config.yaml
arch: "coatnet"
model: "masked image model"
dataset: "simulated grey scan slices of phantoms with and without marks"
train_examples: 245000
image_size: 48
crop_scale_min: 1
horizontal_flip: false
method: "simmim"
mask_ratio: 0.5
loss: "l1"
norm: "layernorm"
norm_position: "sandwich"
activation: "gelu"
mlp_ratio: 4
head_dim: 32
fused_qkv: false
qk_norm: false
layer_scale_init: 1.0
parallel_block: false
inner_norm: false
patch_size: [2, 2]
depths: [3, 6, 6]
widths: [48, 96, 192]
init: "torch_default"
residual_init: "zero_last"
optimizer: "normuon"
muon_scale: "match_rms_adamw"
lr: 0.0019
momentum: 0.95
nesterov: true
orthogonalizer: "polar_express"
adamw_lr_other_params: 0.0026
steps: 5000
batch_size: 64
epochs: 1.3
lr_schedule: "wsd"
decay_fraction: 0.2
final_lr_fraction: 0.1
warmup_steps: 250
weight_decay: 0.1
adamw_weight_decay_other_params: 0.01
Rows from block 10 of a small masked image model, named by matrix and row number. Rows with one number belong to one neuron. Each number is 128 + 24 x the weight over its row's rms, rounded and kept within 0 to 255. All counts start at 0. Numbers have three digits each.
After each neuron's rows are labels from the 100 images, of 14976, where the neuron reaches its highest value: "responds to" is what is common among them. Only what is clearly more common there than usual is listed. The data: simulated grey scan slices of phantoms with and without marks.
# fc1: MLP up (model.blocks.10.mlp.fc1.weight, 768x192), inputs 96-191
# fc2: MLP down (model.blocks.10.mlp.fc2.weight, 192x768, transposed), outputs 96-191

fc1.442:119111112169127136121104107106119168117131134113113122125145121116148125105114111098147132087141135111095132152105137118138124122136164141102126099124147130143119149149091129138166145094130117120118127114166092112136102134094157126092133093124140092135126155149091123100087105174123130156
fc2.442:150114159122162153121145127147103142136125157094101122165142104143116086172103155145143119172143145153147109114113113067135100119106116178149120136129162082103113096136125113159117155155112113157099093125106109171118138140139127182142173163147124154082143113098143116160114147122152107088
responds to: limb

fc1.432:148123128163170141125145103123168116096096140118115162095122131176149184146079147135136128115134136133104125125153099146132116127133148120163112136120071099127112115146151159114142128133133121136142088091123161098126100135154139132153086118153108115118164113193106152121140159127120166089
fc2.432:096134134127097125147137105109130128130131149129131144205125143102123099137124146145130107137151144162141101154123148124103129174162092168134146141121153135125112168100126163112129157111158128125110161121141137140139128096126079136108119121114094122139085152064107095097115135126127070142
responds to: head

fc1.5:114137113122116084165109094151073106147181127103162118150133144103097165131069143108153115188172135133161143157131123114132120094156124173133162161129121105132106141093145093135119120117104145148125164143107117154129121134105083143085105113140136087116137096136160111144136151148159125112
fc2.5:161138134133143139123190166132138158131099127117145147109078122141154166162119172097125132114149132105122165116105080132143125119087141125109104140134145131131127114120110163136142123144121146120078094114174136164151115144086119112125158181099112096156072124124092087121143147091154102139
responds to: head

fc1.727:129089109132131129159130167147168118130154125146147133160112123120113137131095162133153125131177150162074087154136118157117148157093108119081103148152128144075135123137162122082139090102134141116133176076125093171182169154108102100154124113092147158128129105081157120104138148139102142103
fc2.727:147152145144111126132121144106083174100120096108112088147147124140134116139186149128123128122144088106151163076109122141113094147162147127148168131098108149170126145098119113146133137169129116157149072180155125167063089134096143110166100140180096156146143148144132118136094153155128108108
responds to: noisy; head; low contrast

fc1.78:116125115166143141123113191135125112090131160153137088102173135107138146142111161135138114155119129149137105168096130107105066140117120106092160135092111143152123098121145119102107089161132138093146128135142115105140089112161128100084109142122152123137130116094109117132134106145101108128
fc2.78:142109105133157168084123111119138128135118119097157105132113102136139109120122145093165138120153183090124144100124128151085109077118127147133116130149130075094146128113148132083139123134142119149125092164119091150107132135116200125155107160197098139115103142118111162111109168119142118163
responds to: limb

fc1.643:126095098148123152084127142105134096155139157142139113133178101090124112164145108116147129108144100116118131127143139098135144117114090126115097089102138129101160124112129124096097123119155121135119115127131143107155102144116140106167132157163142121160149137068129130104135104132152105146
fc2.643:154152124118148145147110124113109197114103093116118126127105178157153138123099123149098105169131137141097112128118152127118062124120138116120149128177108104198154162169134148150148131153084142125107089128137131139096146152116147157095101080122103118082122107148139129124144125128118154114
responds to: chest

fc1.422:147145159128118141076086116140135151142143122109113107146155120143105177111160132127113098136103102091118116105166143077151143102153166144155111095153142106079141122105126096180091142114152097110093130109137082138141175128118134151135135133153136129166143111105085143148113139063108129113
fc2.422:117147129170151120147167131136139107119140132143136135120126146117140101096137135127142148130126143168131142164131107131155114154146086171123118110124090138131131133104145138091139142106086170113169133173108136136107131118141125129107126141175110169110150147141192129132124156083132144146
responds to: limb

fc1.435:083125155146124134131123173102161174104122165164095152166142093141125126127115140099095116133150095147113127140144116141113111127099164076105127195110142144090180142098120184113128111116182127110142143114111093176131123125132114097102114118144144128157137130109099160150152114118124102175
fc2.435:173155148139158147157142080137126117140128084134112136142141164159139143144138130124153136103148114099146139107115131150153089125125149144184145095158097125159081111131125098134117123133112153087125110170170131082103110111071165129169182130141109136153133114164110108135144155134143139109
responds to: head; low contrast

fc1.327:159135156123142130074139136142115110148144117138120115146121162145085086119160126138123127092095127108108134169128119116165082086135157159088165148131140161117138105115122129143146056132133120157124097123146123120146145104142120167145074117150130113120139157166142140096129102123084091147
fc2.327:146128109106189113192131132149106150099151092134119132110131108099157169123114135135103156153155158144137141097115139130161122176132142139165134135108170126157136152128133110149154116118090132142122115136096108134094103136108144115139125140123099133137078150146086109132187159119116157103
responds to: chest

fc1.552:126097129155113089144121150135162094141153137144160137157128126137083149133117156113109106118151140106117137144126156076165149141152140142175116110106116151090127051174128119108163145082107150123188113154182133155109116112111117125119112153157149116109136119123128155106127124129090119134
fc2.552:121135117139147148105098147126129080101114090104107131143110107117115123138148145114136105099137157125136133161124119125120123133132161118112118163112098102122171163176133100166145155124133152147143148144166123149131112131121120105129106132089159128148152099120120162138148137099132128143
responds to: low contrast; noisy

fc1.334:157125102104181084108109160130110093123080131125133135126102114132095146111136110124113112112130102118139098121119069117104179122169108137097101136099166096177131148164133123175103134102147127115150138120124128137151153108152112153189108126141119121173134114091137104152105171150125139117
fc2.334:148141128180100149123114109124161121133141127118120123089117187123118114162144144077169121132155153141142123104110164121201051140125120114167135148130158129111132142130107106126147150088076102121094123112128155108101124152095147128133124122135134130116096125144145139087121132155139091120
responds to: chest

fc1.510:123121119128124112152142142158145093086150130124132106119155120112101088135095139142130099127149149075147128106185136128138148111062106096126086131142088116075121128133115095113118147129107158108125119093138101135171124194150152071114138133093074115134138150111131085121165141136114121152
fc2.510:114132167133132152117146117125121154137111142117110169139146139170144141120132124136110148130105125137099088205077119149087131141167155148094121113108144104174134093109084133133177109106155128151150170155109165143119159063126124156111102150131166157120085137135129182139114135107126125108
responds to: low contrast

fc1.717:166140100115148095114132098135136074128096120148127126152170105142119123141153135115142158141143130154181138140118114087154116130147105133137044151160127136115130106121155131086146094123109167147121151115103133180107104144135163083115137121115170078121124097123109190108141103116124117108
fc2.717:112115147147099154130131171128150168129160124120123139096089139105147129111119114132123110115127100120083108125129146166114134114114161115114200103078120113119101164146111133160110157138140099112129116150172114101133136121103107171126114138152097165127120154140112072135122144144128144149
responds to: noisy; low contrast

fc1.187:084121144106106153145109125138104108114116129114164127170084117148140125118136102089115123103126116166153138134112120142100154079193120141110123085144105138104123123122130120135119153183168144110134120110126143150142111170099165161130125114154101122079179117101151167122107150103084124131
fc2.187:140138149094119148133114114128146173150106123108124125134100147137142096116086104141111110108107133123129119123113111152148134153115069168136105102117140130160104149160138112132108132172138154125161103130070088179171115136141094101175164093157115130159147164109143128143131169063130129145
responds to: chest

fc1.219:151122145121133148120173125098129121143094136153139150125100100137143145184113069162135112121140106117125096158107100127117144097131131148134086097147153114102093119121137113134111184110110146125112125132111127119113193079107150135119151147159085125110169147114118147117138142158131158107
fc2.219:146083122136158106160116119122125124128097165157133187117083125148112126066086126095129119175131095132098168153141107175157148108129073153087132111087161129127160121138171171085134120126186151151152091170130138152164100095136108149150119085133121156100129136118135153129140132113134129125
responds to: head

fc1.205:122112108114149112136144142097142119102133148141135104154170119125137184125137094115127131113151148130114153126170094166146155144144131133083128110126128170095133110113131160132106142121168131164122130125140139101120127167086154082127185142111178131096134120134131100112139074145119104138
fc2.205:109136126119139136132103135132129097126115128119115160081084122151143093159134143099120109135111089121134079146133158080125078109117127136155107136162115133120160113125131133133117145122058124121136120133081131116131096117175122138121116159132090131128093132125124118159129173134118130130
responds to: limb; low contrast

fc1.381:131105080103102170092114168125139132118132093115095116120138119125142146153101153110159091108133150108138154136181140148169088131144133166094148103144101130109084141129115134156138149113102122143148155136135150152101116178141129140192155126094175151140153117153125092133168125099116131075
fc2.381:134130125140116117141167143104143135138137133116115111129145132129089143092091105149122107137080138124127158138127139145150117180132098112176138156081115103089158143152160144102118148152174129144154093126150106189126120135131083145124151088069076135124118144132119129115143101153122105117
responds to: limb

fc1.630:124103114138125147138107114122122142128128161121091126134112139154143127082099169147160130101122156124087111120134102137138141112156089116074132083151121122142129119159127132151119125132108086136176128129110135140089122182155153128132116127129131191142102129149161152059142104147150137139
fc2.630:133123178071138096123111131166107179133136096164159126127091101093119143137166145105126129117148094183101142141156143124122142153129157126122104166144104080134112105116137127123119116128142173090124130103141119129126127135106133147148122113093098113131111093120161152093100135133162113100
responds to: chest

fc1.336:128149165147134115123142092151105113115119161142118154150155152142138113079119078096093087134145145111122117152100119071131127137129108150164131088118136133150150122108132130154138102098101081111173147106103118149104111125143132104146126107138130121163079139149117104117100089149126141092
fc2.336:129096136107167149095123120118112104135099156160118117152090153143119137100156102112146115124074133132133141155115132120158139135141125144087131078124129133133162147134125109127169135120139164053150142161131159114110139141145133131123092116123120110118104144151159111121131137109143165162
responds to: head

fc1.60:113136142105106129123132148108123126147088148132115170151127125109164111133148160112133072149155121099129117128122149112127118122150120137107145155095116096129150142115093139147125118150115123112143149160161093139095142136129115149194141122122158138173130135124136128128106162116132124074
fc2.60:142115148127135130161108111112132123142178113106110129130146127153109132167137080111154135096110104137131130151123104132165111112098158106172144117128114167129126063137177093098099159139120149125103124115120138090136119124142135142098121110117081107090082107100124129114124128124127129174
responds to: chest

fc1.319:124093143131126124102122153134109143098115163165127140091141105094147166129128117143193120126138154137101132066127088101129093113126146142117104164125079140116109128155142150152165120146134129133123124096129108083090100140127159153164160096132111128131126155157123148132115142119136113070
fc2.319:111144133107107101157136105091160121106148060092101140174110139157099115136115094148084114131137120151171112145140127155129163131121128145193137114129131155148103168156132156120114145129100107136097134151126116148155137103129133113095123110125129109124104083105132137134147133168115148175
responds to: head

fc1.530:153156117139162109116118083137121160070130103138081157129115168134120115144096124173127121120145113128135163105138126098111101120144127075128152091086099164152117106100152146120126135132145139172147151095117141114085123089142147130142103084111164131101110118164143127135121115063112116143
fc2.530:069144160140114156162137170118125118148142116111139130130136096163136101153148142143092089136137119152116095086118116152133172126118120116121138138164145131137123174100129106115155134135107141077112094145140108119143117170106139148101147177100115095098118130102153125077134108139135138111
responds to: noisy; limb

fc1.565:090056154104139122126156113161151136124155149118141104133113114117181102101129120104058132127117141140145115167092100124120120114135147157103132140133201103141133119136115107163104159146125127107135158114144156142101128131116086123093142156138186116130136104111136149198139101145208106131
fc2.565:112139093099106148138144132103121101127092124157114115098137144124123133136154138134108102127105155143077108146133124105127069165083067126136154095107120091148161133194132129111152131119103149163073134089154173108125133147131137130117137132091118138155150084118132149116133172157138158091
responds to: low contrast; head

fc1.400:134109095146114122104132126156155164157126134142118137070170155116158133101103139165133151124135131136134127117075141139147128104147132101078104101166165145115183125136158105134168097118133095134070141158113132113109109089100134098135141104099083140153122154146161111115126135104102175128
fc2.400:172135174121138090149109142107119107073154136137115127123125098113126128130154136120128124117153151128128131140126083119148150136171118111143114144099109117151133107109126124147099156161154148112116100112156105113133136128144144098080153089136108096139112129085148135138153190157144115134
responds to: noisy; head

fc1.274:135130146156130162143074113154144122055156160123134092130130157105131129104111135164131144128138087154134126141150097088118138135108137116107109122136142093148108164111123085162114146067102154115192152108125141098137130135108126110135111109106159141110131082121131125082176156129085134121
fc2.274:140125117147107165122110113094146102108136126120081109119171102109107191151139122130172138148122102153165126139148087134143174113082155099178157158090124127102106135087139104121106088150112176187121136077142122127145119092098153141150150096154102121131086157162119139148150121066110123111
responds to: limb

fc1.544:098113154137110123150161089124141135133153134114151130096127115137085098128123100106137183116135093176105098141132140130139122051127142145102125137151162108088128121111134105075121115129138125099143178105097103110137095151129138129109119141167136099127141112131113092159151141159123109138
fc2.544:180143105114140123106147156117110140147104091110172120148112138134142140108125110126141101151133153121115159104162134140139097166091107090108106137112103132192140093143153137152155150112094122112121099092181140153148143117140120144135078121123108103145106133118161120129124115124112134130
responds to: head